{"encoder_arch": "vit", "model": "audio captioner", "dataset": "songs of 200 made-up bird species, synthesised, often over outdoor noise", "train_examples": 39062, "noise_aug": 0.01, "time_shift_ms": 100, "n_mels": 64, "hop_length": 320, "input": "log_mel", "spec_augment": false, "win_length": 400, "tokenizer": "word", "vocab_size": 50, "encoder_norm": "layernorm_no_bias", "encoder_norm_position": "pre", "encoder_activation": "gelu_tanh", "encoder_mlp_ratio": 2, "encoder_head_dim": 64, "encoder_fused_qkv": false, "encoder_bias": "all", "encoder_qk_norm": false, "encoder_parallel_block": false, "encoder_inner_norm": false, "encoder_kv_group_size": 2, "encoder_patch_size": [64, 2], "encoder_layers": 8, "encoder_width": 384, "encoder_positions": "learned", "fusion": "cross_attention", "label_smoothing": 0.05, "decoder_width": 128, "decoder_layers": 6, "decoder_norm": "rmsnorm", "decoder_norm_position": "pre", "decoder_activation": "gelu", "decoder_mlp_ratio": 4, "decoder_head_dim": 48, "decoder_fused_qkv": true, "decoder_bias": "all", "decoder_qk_norm": false, "decoder_parallel_block": false, "decoder_inner_norm": false, "decoder_drop_path": 0.15, "decoder_positions": "learned", "decoder_cross_attention_every": 1, "decoder_tie_embeddings": true, "init": "xavier_uniform", "residual_init": "scaled_by_depth", "optimizer": "cautious_adamw", "learning_rate": 0.001, "beta1": 0.95, "beta2": 0.999, "eps": 1e-08, "max_steps": 12600, "batch_size": 256, "epochs": 82.6, "lr_schedule": "wsd_sqrt", "decay_fraction": 0.2, "final_lr_fraction": 0, "warmup_steps": 370, "weight_decay": 0.09}
Rows from block 2 of the audio encoder of a small audio captioner, named by matrix and row number. Rows with one number belong to one neuron. Each number is 128 + 24 x the weight over its row's rms, rounded and kept within 0 to 255. All counts start at 0. After the name is the row's rms in percent of the matrix's.
After each neuron's rows are labels from the 100 clips, of 14848, where the neuron reaches its highest value: "top examples" is what is common among them. Only what is clearly more common there than usual is listed. The data: songs of 200 made-up bird species, synthesised, often over outdoor noise. In brackets: how many of the 100.
# fc1: MLP up (encoder.blocks.2.mlp.fc1.weight, 768x384), inputs 288-383
# fc2: MLP down (encoder.blocks.2.mlp.fc2.weight, 384x768, transposed), outputs 288-383

fc1.562 100 [122 147 138  98 111 142 147 120  78 119  94  73  98 117 129 133 145 140 179 120 102  92 112 144 129 133 109 101 119 110 136 146 105 150 167 114 106 117 119 125 152 131  95 109 121 111 151 150  91  92 148 121 145 115 120 112 131  99 120 115 125  82 119 128 140 113  85 149 132 149 140 132 108 157 122 145 110 115 157 130 141 132 154 137 115 106 115 117 170 100 138  57 113 159 125 102]
fc2.562 096 [124 121 148 174  90 100  94 157 143 142 147 162 114 158 144 128 138 115 131 104 109 144 198  88  96 177 158 120 141 136 108 119 137 110 140 151 130 153 105 164 132 114 163 137 136 146 106 152 137 121 101 109 111 169 121 127  85 164 125 115  97  93  99 153 142 131 170 120 105 114 128 139 128  83  83 122 133 105 135 148 114 114 130 152 123 141 155 156 128 113 113 172 123 139 106 137]
top examples: wind (57); pink noise (26)

fc1.94 111 [157  91 144  99 128 115 138 105  95 138 119  80  75 103 148 141  95  97 137 165  94 108 139 123 127 145 121 152 174 150 168 136 178 102 104 162 147  86 120 133 139 107 122  88 129  87 116 147 102 165 133 173 117  92 144 153 126 157 138 153 131  89 154  98 103 120 101 133 119 139 136 107 133 148 130 138 125 103 135 146  96 102 137 134 116 126 111 112 146 145 144 113 127  85 171 124]
fc2.94 117 [165 179 112 103 145  92 121 136 133 129 147 118 135 155 170 146 104 144 128 139  91 105 155  86 123 130 147  81 179 145 135 171 125 168  80 106 117 153 141 137 127 106 143 130 172 148 124  96 171  98 126 125 123 134 127 120  75 141 113 157 158 104 110 133 113 183  93 129 116 156 127 139 110 118  85 145 109 115 160  86 128 145 135 109  99 134 161 112 132 160 128 120  88 164 165 114]
top examples: thin (high-pass) (58); harsh note (47); wind (41); first syllable: harsh note (36)

fc1.66 096 [ 95 135 127 136 146 132  94 127 158 116 144 107 148 143 126  94 114  62 138 109 113 128  90 116 136 138 132 176 148 131 114 136 140 129 134 113 102 122 112 156 115 163 135  87 133  76 202 111 116 126 101 139 109  79 112 142 141 118 109 110 120 144 144 143 119 100 112 159 127 137 180 101  98 114 152 143 130  98 113 114 129  97 125 124 147 123 142 109 154  69 126 112  61 133 105 117]
fc2.66 094 [136 162 137 114 126 128 152 150 131 116 169 149 162 120 124  88 109 115 122  86 109 181 112  99 147 148 166 118 151 145  92 109 128 104  74 122 112 131 140 120 116 150  88 179 101 127 126 142 111 118 128 122 145  90 116 125 127 134 144 123 125 159  99 133 127 153 140 135 150 136 148 125 155 129 103 129 162 109 125 145 148  82 130 146 120 146 140 133 138 117 144  94 129 131 163 171]
top examples: reverberation (66); text has "reverberant" (66); text has "room" (66); clipping (38)

fc1.583 105 [122 112 144 103 137 169 161 137  94 130 103  96 125  91 117 112 152 137 128 108 130 132  91 154 142 135 122 114 134 126 154  84 112  86 169 147 167 106 116 143 139 124 115 126 138 135 125 115 118 133 134 162  80 104 122 136  96 117  77  95  97 114 109 142  93 101 129 124  78 113 152  94 131 141  98 128 124  68 111 124 138 151 134 145 106 109 133 128 140 138  81  90 124  89 184 149]
fc2.583 104 [171 167 118 109 100 130  92 140  93 128 157 137 116 126 140 119 115 132 107 127 137 114 137 150 144 124 157 126  72  81 126 100 118 161 123 130 107 117 106 164 191 151  94 134 123 134 116 125  99 135 164 126 158 154 117 126 129 109 133 131 127 142 147 146 124 120 156 112 137 134 118 110 140 125 105 114 115 108 165 110 158 149 149 130 104 147  81 165 130 135 128 175 129 150 114  86]
top examples: low song (99); steady whistle (61); first syllable: warble (38)

fc1.357 079 [106 134 149 146 133 123 144 147 114 158 129 167 127  96 117 144  99  94 140  81 116 111 126 128 128 138  98 121 117 132 140 143 139 100 140 130 144 114 152 125  95  97 131 159 166 115 162 108 116 141  85 146 141 154 102 123 124 125 103 129 106 136 144 144 144 143 110 153 169 112 175  86 132 115 178 136  94 104 128 115 122 130 142 129 130 101 110 173 100 125 112 133  95 164 149 130]
fc2.357 089 [157 131 143 140 127 104 152 116 123 125 143  83 144 150 130 145 184 132 158 110 127 105 121 104 161 138 138 158 112 141  95 134  88 117 165 105 142 131 114 126 108 156 118 112 114 158 135 136 128 132 151 113 122 144 169 136 110 106 125 142  86 156 115 148 138 111 161 140 171 103 104 109 181 152  80 159 165 129 110 136 122 138 127 116 128 177 113 127 164 172 143 134  92 140  86  86]
top examples: quiet level (100); text has "noise" (46); rain (39); thin (high-pass) (31)

fc1.398 094 [132 149 160 140 154 124 134 153 116 128 121 145  88  98 120 158 102 125 140 170 101 141 126 108 117 120 147 109 105 140 126  64 165 144 118  89 154 108 154 131 144 129 117 105 111 176 124 166 137 165 148 103 110 151 131 154 101 153  88 130 167 113 120 123 108  99 121  83 101 151 154 139 138 138 124 129 105 132 145 121 125 142 175 136 105 116 150 170 137 118  96 104 164  92 161 163]
fc2.398 089 [143  59 104 146 131 140 111  98 132 119 151 112 150 115 136 156 116 123 125 124 163 131 123 134 105 131 112 131 165 125 125 119  87 177 120 136 120 162 131 106 170 119 116  93 118 132  94 118  90 101 133 136 118 132 119  95 145 109 132 116 142 118 146 130 113 118 118 110 140 128 144 106 155 125 153 124 167 113 120 162 134 122  70  96 128 134 130 136 145 148 146 151 100 151 122 134]
top examples: rain (42)

fc1.382 096 [130 155 134 161 150 128 163 147 132  96  72  99 168 132 156 111 125 138 117 113  82  97 106 127  95 136 120 106 146 198 123 122 150 125 121 105 164 105 136 101 165 131  86 108 168 113 181 146 108 147 165 162 151 125 110 131 112 147 117 123 121  88 144  84 129 125  98 132 119 137 139 112 124  90 149 157  86 165 125 132 154 141 122 123 131 113 101 128 162 128 115  99 139 131 134 129]
fc2.382 102 [140 134 106  96 120 104 139 119 119 167 122 160 119 113 146 122 111 160 144 138 134 104 114 146 110 178 145 121 159 124 131 138 143  96  97 149 154 155 115 150 173 116  84 147 154  74 167 109 131 143 143 145 149 135 101  87 144 118 116 117 132 120 129 122 110 164 150 143 136 120 107 118 107 128 141 125 141 172 105 135 114  87 131 149 123 130 100  72 131 141 136 117 127 112 125 118]
top examples: steady whistle (75); first syllable: steady whistle (59); clipping (32); text has "clipped" (32)

fc1.707 107 [147 122 112 126 143 150 106 108 126 140 119  97 157 147 174  90 104 129 108 130 122 112  88 152 145 102 127 138  99 161 118 161 116 136 180 136 164 157 117 146 125 139  90 121  97 125 124 116 129 112 125 146 159 153 132 104  86 141 120 102  89 136 126 194 109  89 133 127  97 113 118 111 130  74  77 132 121 133 135 145 106 144 128  96 142 107 134 124 129 140 157 107 115 123 130 207]
fc2.707 108 [ 99 111 134 125 111 120 121 141 147 127 123  94 144 119 105 149 138 150 121 164 104 124 151 125 157 114 138 154 143 120 122 158 114 143 149  87 120 123 124  69 155 154  99 166 109 116 105 134  89 131 124 105  83 144 126 114 140  98  99 135 144 114 117 122 149 112 152 115 144 133 139 151 115 130 141 136 110 120 159 155 151 131  97 132 150 126 112 118 170 126 145 103 109 141  78 158]
top examples: low song (85); reverberation (72); text has "reverberant" (72); text has "room" (72)

fc1.762 094 [112 111 169 135 140 123 128 116 150 113 132 114  95 129 111 143  97 109 135 125 130 137 157 117  77 112  80 127 136  82 148 113  96  94 151 134 124 104 145 158 145 131 153  67 152 145 126 160 126 154 213 187 113 116  99 120 153 139 130 174 146 105 176  98 118 120 131 128  94 148 152 124 109 159 118 173 150 115 132 113 148 107 147 121 152 107 129 167 157 124 158 126 104  99 139 129]
fc2.762 074 [134 156  99 103 121 151  83 139 146 129 140 148 139 146 108 112 140 154 135 135 143 153 142 140 152 114 118 141 156 116 140 129 133 117 103 145 103 112 117 152 158 112 139 127 145  94 129 107 133 115 105 119 157 124 126 111 151 114 193  84 128 131 110 103 107 127 146 175 141 124 172 137 131 138  88 139 134 139 108 139 132  97 132 132 114 122 141 116 132  87 131 126 142 146  92 122]
top examples: text has "over" (93); reverberation (72); text has "reverberant" (72); thin (high-pass) (54)

fc1.185 129 [178 176 134  93 168 111 140 142 108 131 126 125  79 108 138 109  99 129 120 139 169 108 134 115 124 121 112 119 129 136 146 118 161 107 107 170 107  96 146 128 135 133  95 106 103 130 119 129 108 156 166  87  88 115  61 184 138  98  69  97 133 158 116 159 138 124 155 112 110 102 179 110  81 147 118 159 118 145 141 140  85 133 167 130 111 104 146 134 103 138 138 144  90 137 162 144]
fc2.185 140 [141 143  92 115 143 101 101 146 115 142 152 140 138 137 110 156 111  88 100 157 122 147  95 107 145 141 118 142 161 108 178 124 221 170  69 127 108  94 117 131 143 127  63 131 100 124 107 151 145 154 177 141 138 145 139 142 128 129  75 108 110 139 104 153 125 122 106 109 106 140 143 125 106 120 124 187 141 129 125 180 178 101 136 133 125 126 106 127 146 138 159  95 142 135 156 182]
top examples: thin (high-pass) (94); rumble (53)

fc1.183 106 [143 108 136 110 139 129  97 154 144 127  94 135 167 137  99  64 116 105 118 132 120 133 153 147 151 101 102 123 104 158 146 138 165 161 154 157 141  40  98 102  87 105 156  82 135 146 147 125 128 106  99  97 150 115  87 156 121 101 150 122 144 133 153 125  94 111 170 137  91 117 141 117 148 100 150 140 148 143  91 118 145 142 103  95 156  98 137 138 115 104 161 135 175 164 113 165]
fc2.183 090 [106 138 117 137 163 146 166 116 123 133 108 144 130 107 142 143 114 113 161 146 121 118 110 126  93 103 134 120 144 103 137 148 156 140 142 113 106  74 190 144 153 106 134 117 155 147 140 128 142 112 141 175 134  68 117 124 167 116 140 107 121 155 155  70 111 108 118 144 132 170 121 128 117 166 136 134 151 111 115 114 136 173 143 141 132 103 139 150 121 165 123 143  93 155 135 114]
top examples: reverberation (86); text has "room" (86); text has "reverberant" (86); stream (71)

fc1.299 085 [154 142 126 118 115 138 142 107 129 143  87  77 101 122 132 114 114 147 131 136  73  70 126 140 141 153  71 109 133 143 167 114 134 136 108 138 113 106 128 111 105 141 113  89 115 119 126 177 119 160 141 106 136 121 101 150 146 122  87 138 110 119 130 129  93 109 148 150 110 100 126  98 111 152 127 178 115 128 111 144 133 136 165 159 122  56 102 134 153 120 112 103 127 141 150 127]
fc2.299 094 [133 108  85 148 105 113  97 115 116 152 139 149 129 124 115 138 168 125 115 127 129 147 125  99 174 154 148 148 123 100 109 107 141 113 131 102 116 134 141 165 112 154 132 132 116 109 137 120 145 161 131 134 128 159 202 146  88 118 118 148 132 119 105  96 129 142 123 121 122 135 105 118 126 125 139 130 124 113 134 137 125 131 170 148 118 158 113 108 135  85 136 108 149 116 121 155]
top examples: thin (high-pass) (38); clipping (28); text has "clipped" (28)

fc1.303 101 [122 108 150 160 125 143 106 130  69 137 146  74 121 137 144 119 110 140 170 153 152 115  84 144 131 126 114 153 174 130 152  89 159 135 131 148 136 120 102 129  94 163 111  82  99  89 143 121 100  97 149 160 147 132  73 114  96 171 103 153 140 129 130 130  72 100  88 128 133 143 159 147  87 103 107 139 131 128 125 140 126  94  92 146 133  80 162 151 168 103 176 102 161 134 133 111]
fc2.303 107 [161 131 112 122 106 100 113 129 107 158 131 115 127 122 100 134 166  87 113 171 108  97 129 104 186 166 146 123 184 115 167 168 149 153 106 105 107 113 144 114 175 132 142 131 130 148 121 143 122 146 191 128 108 156 164 134  74 111  85 116 104 135 100 128 116 107 106 106 121 110 112 146 119 143 108 128 152 130 162 132 121 128 123 146  84 147 139  94 141 143 130 132 145 145 157 140]
top examples: wind (68); rumble (43); muffled (low-pass) (42)

fc1.297 102 [ 90 150 156 144 126 135 169 128  96 116 117 108 132 117 148 129 134 138 104 139 117 128 126 122 130 119 121 101 113 155 140 199 117  87 138  87 115 132 124 129 141 156 124 119 127  79 180 173 116 109 111  65  99 188 131 100 121  94  82  80 146 129 143 123  88 142 143 114 137 168 150 140  84 136 106 132 102 121 138 129 104 114 139 121 121 111 137 134 114 126  88 158 106 145 110 107]
fc2.297 111 [122 122 108 102 129 112 140 154 159 110 110 117 101 138 102  99 109 138 128 102 160 113 127 153 117 128 126 142 152 136 123 210 102 106 127 166 158 165 115 134 177 122 148 127 115 107 147 119 154 120 108 133 151 129 113  97 155 118 122 137 104  94 140 146  95 175 132 102 128 156 128 140 126 105 140 154 105 111 109 173 150 115  33 108 142 113 152 105 169 152 135 154 116 129 107 111]
top examples: wind (100); text has "over" (100); text has "noise" (37)

fc1.352 090 [ 84 126 129  91 133 151 113 135 123 109 131 124 120 100 113  82 115 128 135 120  76 138 167 162 119 164 141 126 103 122 137 153 115 123 122 162 113 110  97  65  67 117 127 131 120 109 172 120 107 117  95 124 134 123 127 148 104 122 122 141 110 138 130 133 136 149 147 137 116 178 144  99 166 127 147 119 150  93 133  99 108 147 140 117 105 114  96 126  94  68 103 116 135 117 122 132]
fc2.352 078 [133 143 170 123  92 164  93 126 134 145 165 135 114 126 146 145 157 127 144 159 148 129 102 127 117 123  87 117 112 149 119 141 163 154 117  97 106 148 128  97 113 122 144  91 113 139 150 128 112  91 128 153 112  85 119 135 114 156 190 147 178  74 171  97 161 126 112 120 132 116 162 146 124 134 122 100 133 112 142  99 136 131  90 132 101 125 157 128 156 104 122 100 157 121 118 128]
top examples: low song (80); quiet level (60); harsh note (48)

fc1.1 106 [143 163 118 135 137 148 119 111  81 128  92  95  96 107 139 107  98 144 159 151 113 145 127 129 108 160 128 106 147 146 144 101 143 155 114 145 160  89 120 131 134 132 121 109 109 152 128 137 120 109 138 111  82 131  79  75 109 139 103 168 129 101 119 112 107 116 122 135 160  80 153 161 136 136 124 164 121 155 145 137 127  91 123 151 105 101 113 157 154 145 131 142 150 113 158 106]
fc2.1 100 [148 157 151 160 149 120  98 163 125 102 146 144 140 163 118 118 113 143 136 133 149  97 136 139 105 147 122 129  94 142 145 138 158 140 145 155 121 125 147 120 167 126 117 102  97 120 123 169 122 127 111  88 131 129 136 112 129 112 135 135 129 135 121 122 111 146 131 112 138 138 130 141 142 114  72 117  80 131 111 117 130 126  83 102 154 172 135 121 154 135  98 128 104 139  56 108]
top examples: low song (93); upsweep (72); fast repeats (69); first syllable: warble (57)

fc1.594 094 [133 138 125 118 135 141 147 138 133 153 148 125  90 109  97 121 119 147 161 150  76 110 162 163 128 131  97 141 163 121 202 105 141 152 144 159 155 121  79 135 137 120 118 100  80  65 140 140 120 141 148  67 174 122 102 152 120 152 147  97 111 135  93 144 122 118 130  98 104 155 122  75 129 132 120 138 135 104 181 145 105 120 150 129 103  92 171 141 109 127 116 132  84 124 170 124]
fc2.594 086 [138 127 111 116 142 136 143 114 145 139 134 120 109 148 130 108 185 191 140 139  78 132  95 130 105 127 150 119 111 141 105 171 111 102 142 151 130 121 114 111 102 131 110 163 180 128 118 122 105 143 100 104 154  90 129 141 161 108 145  64 135  81 102 128 146 142 135  88 129 127  81 127 138 154 132 173  93 140 118 110 121 109 126 151 118 143 121  89 126 137 131 129  89 105 101  83]
top examples: low song (95); wind (36); first syllable: warble (33)

fc1.152 107 [110 136 134 146 137 136 131 119 173 157 108 149 127  85 124 133 102 124 124 128  92 125 131 122 108 140 110 152 127 149 135 125 174 133 106 129 115 132 182 133 123  88 104  86 154 111 185 144 123 118 176 145 129 145  93 145 122  67 157 125 124 144 175 111 131 139 128 133 139 144 149 150 135 122 152 160 134 147  99 120 127 115 149 122  97  98 123 115 135 135  88  94 106 209 107  90]
fc2.152 111 [ 98 146 132 149 113 105 105 108 107 153 168 137 125 139 127 112 142 146 139 115 145 131 171 141 142 166 129 122 106  93 125 121 137 159 125 169 106 154 116 136 163 155 100 140 116 124 142 108  80 109 134 170 120 166  80 127 118 123 139 121 139 173 159 120 184  91 157 115 174 128 111 103 136 120 124 126 198 176  90 125 121 106 132 116  81 143 130 138 108 124 130 148 131 140 105 122]
top examples: steady whistle (83); high song (70); first syllable: steady whistle (60)

fc1.674 089 [122 162 140 147 120 115 166 132  93 137  99 137 123 146 139 112 142 160  87 126  98 134 174 159  83 133 144 141 105 133 138 139 116 126 115 108 140  76 143 103 102 154 149 117  93 116 156 177 127 150 151  89 138 173 120  97 168 121 147 103 142  98 146  89  99 162 153 150 151 152 125 156 139 109 124 142  84 134 103 101 126 176 124 125 125  99 110  94  98 119 127 136 193 104  74 131]
fc2.674 090 [154 141  96 126 104 110 103 141 116 127 114 139 149 176 150 148 133 132 118  94 129 151 139 101 120 146 168 118 118 144 153 122 152 139 100 143 129 122  89 124  87 164 135 184 138 148 130 118 107  98 125 137  84 189 138 150 140 159 155 155 121 125 112 125 124 181 124 115  80 142  97 100 142 156 134 134 134 125 114 145 117 123 117 131 162 122 129 144  92 134  90 124 142 114 166 165]
top examples: rain (43); harsh note (42); dip (39); clipping (30)

fc1.135 111 [145 143 173  86 148 123 140 115 147  96 103  89 124 123  84  82  98 124 129 121 100 138 130 105  99 135 121 101 108 128  95 141 109  96 146  99 139  84 120 144 132 142 125 100 135  98 133 155 121 161 160 111 137 168 139 140 154 125  96 115 146 122 132 127 127 153 124 112 104 121  92 141 151 140 125 132  80 121 112 120 120 162 108 113 126 109 128 117 118 144 151  95  87  84 133 166]
fc2.135 118 [131 149 120 130 120 126 130 125 188 100 118 122 112  99 123 161 136 175 158  76 134 106 142  90 111 132  96  97 111 150  61 134 124 100 128 115 155 132 153 130 125 157 142 150  87  86 153 145 132 136 153  93 130 128 141 152 126 143 171 146 117 137 148 154 160 127 131 154 128 191 120 148 104 160 101 109  99 117 115 179 130 143 116  99 140 116 129 176 125 128 136 109 114 102 121 148]
top examples: rain (100); text has "over" (100); clipping (37); text has "clipped" (37)

fc1.347 111 [150 161 168  94 161  87 135  95 123 103 104 118 106 136 121 132  82 107 120 135 125 120 150 121 136 130 114  94 122 140 124 100 147 125 159 148 152  73 136 144 135  81 101  96 119 169 120 190 157 136 126 137  82 161  85 149 101 127 116 102 158 137 107 135 138 147  92 142 149 130 121 133  98 126  87 162 102 100 114 121 162 122 106 106 125 107 134 169 129 145 157  88 120 108 128 122]
fc2.347 109 [131 136 119 119  88 128  84  87 137 127 118 135 126 133 147 102 168 151 146 147 107 123 144 134 172 152 113 125 142 133  95 127 101 144 141  96 132 141 119 110 142 164 129 140  68 105 109 120 109 139 174 133 130 104 130  94 135 109 162 144 155 126 113 146 146 101 120 148 136 145  87 175 143 117 104 131 121 111 128 189 132 121 124 115 107  83 136 111 130 134 114 106 102 138  97 142]
top examples: rain (100); text has "over" (100)

fc1.523 092 [ 67 131 134 134 124 163  83 162 136 150 117  96 124 131 135 122 133 104 122  98 137 188 106 109 157 112 104 100  87 157 149 136 114 134 133  72 135  94 152 121 166 113 137 110 151 146 136 127 127 141 111 110 127 116  97 132 135 151  97 171 124 136 121 117 119 135 128 144 100 103 133 162 100  79 138 102  83 125 139 134 120 134 141 112 142 106 119 113 146  96 117 138 166 101 114 107]
fc2.523 106 [109 157 106 145 122 159 132 127 141  83 113 193 126 115 131  88 111 170 123  59  89 162 130 104  78 179 108 123  80 121 135 111 123 128 167 157 135 143 110 141 104 120 152 147 105 119 124 146 144 164 134 107 131 149 124 134 124 107 128 102 137 173 140 123 131 103 136 169 128  94 141  60 109 114 149 105 166  94 114 113 148 126 155 116 122  91 119 158 134 111 105 122 130 127 124 124]
top examples: quiet level (98); rain (43)

fc1.149 095 [122 130 130 132 146 137 195 151 111 164  97  84 105  95 130  83 136 120 105 125  60 121  93 128 114 126  67  93 139 151 142  99 149 115  98 125 169 134 143  99 134 153 119 133 122 145 149 187 100 136 134  98 156 121  88 124 116 134  72 122 108 121 147 132 154  97 150 149 149 170 112 120 131 134 105 174  96 118 123 142 136 137 135 106 152 117 116 145 137 112 121 149 156 130 156 121]
fc2.149 081 [113 111 122 127 111 139  93 125 135 139 130 133 175 133 159 142 150 130 103 119 114 100  98 139 121 120 182 128 144 143 126 145 109 146 169 106 178  98  89  95 162 110  81 141 170 158 145 131 122  77 127 153 155 113 137 143 118 172 173 146 103 115 143 165 145 109 118 117 109 157 100  83 105 100 142 107 134  93  96  92 155 144 132  89 118 100 109 135 116 155 107 139  96 147 152 132]
top examples: low song (81); rumble (28)

fc1.387 104 [145 150 189 153 127 146 126 111 127 156 106 118 152 108 147 142 102 120 105 122 112 149 148 140 118 121 117 168 125 164 121 165 117 122  82 121 133 118 157 100 123 130 114 118 122 127 161 131  81 120 152 135 108 166 151 110 119 120  88 144 105  79 142 107  97 112 147 139 154 146 165 127 107 116 115 169 119 141 204 141 123  98 148 135  90  98  90 160 163  64 134 151 119 137 165 118]
fc2.387 081 [128 129 136  94 142 132 180 151 137 108 160 125 105 114 128 128 136 101 141 107 115  99 104 147 106 135 116 133 133 168 139 111 119 127  41  88  78 151 136 126 145 114  88 150 133  90 165 104 144 161 128 109 121 163 178 127 114 139 144 149 100 105 104 144 148 118 128 104 161 165 112 127 177 142 162 154 162 134 151 118 113 162 125 128 131 164 114 133 137 146 115 104 107 114 105 124]
top examples: wind (57); thin (high-pass) (35)

fc1.195 103 [ 82 144 146 174 168  99 108 122 138  84 142 135 142  79 115 105 102 120 113 106  50 155 159 140 111 141  85 110 131 132 159 133 149 174 115 127 168 145 146 134 132 110  87  97  60 132 148 141  94 173 190  90 145 103  92 126 167 128  97  84 147 120 156 174 114 110 122 111 120 116 151 125 146 140 140  91 130 147 153 140 101 120  99 133  89 122 141 130  96 107 140 111  92 139 124 147]
fc2.195 100 [107 181 146 148 121 111 141 123 113 118 122 121 154 121 128  84 105 148 134 118  85 149 134 177 142  90 128  94 137 137  90 166 102 144 101 103 151 109 129 163 149  97 134 128 190 110 119 104  85 140  94 122 139 167  93 140 146 103 159 159 121 138  95 129 129 124 119 127 156 153 101  84 123 131 128 121 144 117 116 122 113 111 140 130 125 160 184 126 142 118  96 160 113 110 119  98]
top examples: wind (46)

fc1.369 103 [144 130 104 117 174 103 132 111 113  87  96 135 132 115  87 105 141 130 130 116 111 128 100  71 101 177 105 143 129 158 133 100 167  99 113 142 119 109 139 110 112 167 129 117 144 115 119 161 164 142 137  59 135  83  78 133 102 158  94  95 168 149 115 167 130 132 170 120 117 127 154 138 129 103 124 107  69 134 128 120 123 136 110 143 149 131 125 131 157 191 147 130 164 103 103 152]
fc2.369 099 [ 99 100 148 157 104 107 109 152 121 151 142 168 137 108 121 125 104 100 155 131 151 147 146 128 144 100 144 128 119 124 103 127 135 137 198 146 137 128 116 154 134 102 145 137 165 151 127 146 129  76 121 128 140 136 136 171 128 140 151 174 113 146 112 139 114 135 102 129 112 151 157  88 111 144 126  93 161 119 118 143 153 132  79 128 129 109 143 122 127 112 170 154 162 124 124 116]
top examples: low song (95); harsh note (64); first syllable: warble (40)

fc1.655 099 [108 106 135 116 141 169 156 155 119 113 134 127 110 114 160 174 118 142 139 123 128 148 127 128 128 123  95 126  98 185 108 124 149 112 124  99 155  95 164 165  97  75 172 141 129 139 170 148 101 147  66 109 133 145 132 133 150  81 136 152  97 107 133 120 123 100 104  89  88 147 161 160 152  95 109 122 120 133 137 102 121 120 128 111 111 103 148 184 124 116 142 131 158 132 142 153]
fc2.655 094 [ 86 171 149 147 125 151 120 102 116 146 141 111 120 118  87 122 147 161 100 113 136 150 105 142 159 142 154 109 111 136 140 128  97  82 156 114 118 166 116 145 144 169 136 149 116 138 154 120  69 117 108 131 161 122 143 162  79 110 131 137 129 137  89 108 102 130 126 119 139  87 183  98 133 163 106 118 171  79 128 101 134 121 117 101 157 111 150 129 130 121 154 134 128 129 176 103]
top examples: steady whistle (74); arch (69); first syllable: steady whistle (63)

fc1.251 095 [109 131 127 115 103 136 144 158  92 132 125  79 135  95 168  81 134 122 118 111 126 159 138 145 158 140 131 105  90 141 113 166 131 149 134 126 133  71 137 111 117 153 115 138 108 147 131 128 121 108 152 101 154 105  94 109 133 108 123  83 134 169 179 161 127 120 147 141 154  99 146 144 123 168 115 112 166 105 120 118 102 137  92 135 132 124  94  96 104 158 103 151 165 185 144 113]
fc2.251 104 [135 130 138 128 108 149 170 110 135  81 119 164 184 159 146 114 115 134 162 156 134  96 134 163 136 133 132 137 108 165 129 137  79 138 139 117 137 168 154 140 146  83  94 132 120 111  90 119 141 128  87 121 116 120 134 123 134 166 144 128 139 104 129 101 141 113 121 132 127 105 155 103 202 132 141 149 153 159 113 139 152 125 141 168 115 120 127 112 144 151 105 124 128  88 118 133]
top examples: text has "over" (99); stream (96); high song (52)

fc1.662 106 [ 97 134 159 117 123 122 103 131 130 127 141 108 125 117 177 111  92 117  89 139  89 106 168 176 187 108 144 122 151 154 198 153 105 128 123 140 151 124 113 123 104 151 113 108 103 142 141 131 143 194 151 120  87 133 108 168  93 120  83 125 149 125 133 145 118 154  94  81  98 115 147 139 117 108 103 132 117 129 151 116 104 140 178 118 101 114 133 109 113  82 108 126 120 110 106 139]
fc2.662 094 [116 120 101 147 148 111  60 111 125  98 116 156 160 112 145 122 137 171 150 140 143 160 112  46 146 122 145  98 102  85  95 116 111 135 151 114 154 102 123 130 122 154 167 133 115 170 159 118 126 150 135 134 134 121 139  58 140 146 166 118 142  88 143 108 100 123 125 153 127 113  94 119 154 125 107  87 155 120 110 109  91 151  92 147  92 102 136 125 125 153 167  93 144  89 144 153]
top examples: wind (71); quiet level (59)

fc1.132 109 [144 132 110 103 132 126 128 144 120 120 143  93 144  54 136 132 104 105 123 114 111 170 132 106 136 106 103 137 108 111 117 125 128 154 106 106 119 106 143 138 132 145 114 117 117 140 105 114 109 104 142 118 163 125 140 109  99 163 101 142 121 112 140 157 110  90 141  97  99 102 162 109 112 158 116 166 138 115 210 135 125 151 131 123 152 135 110 155 116 129 135 121  88 155 189 122]
fc2.132 114 [114 155 133 141 123 105 145 143  95 156 156 102 144 123 145 149 129 146 104  91 155 174 131 125 119 114 106  96 143 132 182 138 120 130 125 105 151 181 155 180 146  77 110 135 152 132 139 111  84 110 135 113 132 121  98 138  97 118 138 142 166 103 124 132 118 165 108 142 153 156 158 143 146 109  83 143 168 121 129 104 124 117 136 118  97  59 135 129 150 110 104 120 117 108 162 120]
top examples: downsweep (53); upsweep (45); thin (high-pass) (36); first syllable: upsweep (34)

fc1.725 092 [132 130 140  71 136 134 137 114 108 110 123  89  89 130 126  82 104 140 141 118 129 162 148 152 100  83 100 110  73 159  81 126 146 180 161 112 184 106 122 169 129  88 100 134 149 138 137 112 106 135 106 121 139 106  81 116 182 147 179  94 107 118 168 205 159 126 108 136 126 140 142 147 153 139 140 143 162 122 154 146 127 131 120 126 106  95 159 110 106 149 164 158 113 133 165 103]
fc2.725 095 [109 110 138 154 126 116 112 183 135  94 138  87 138  94 116 128 150 104 112 126 139 122 110 100 140 143 111 119 135 128 156 121 110 112 167 108 104 147 136 137 153 137 122 112 123 139 112 189  91 155 136  84  91  78 164  98 121 138 115 121 143 124 143 101 124 154 106 121 117 141 162 141 151 150 142 107 120 138 131 152 135 166 132 112 170 130 133 104 114 159  96 162 108 131 130 117]
top examples: text has "over" (100); crickets (80); low song (80)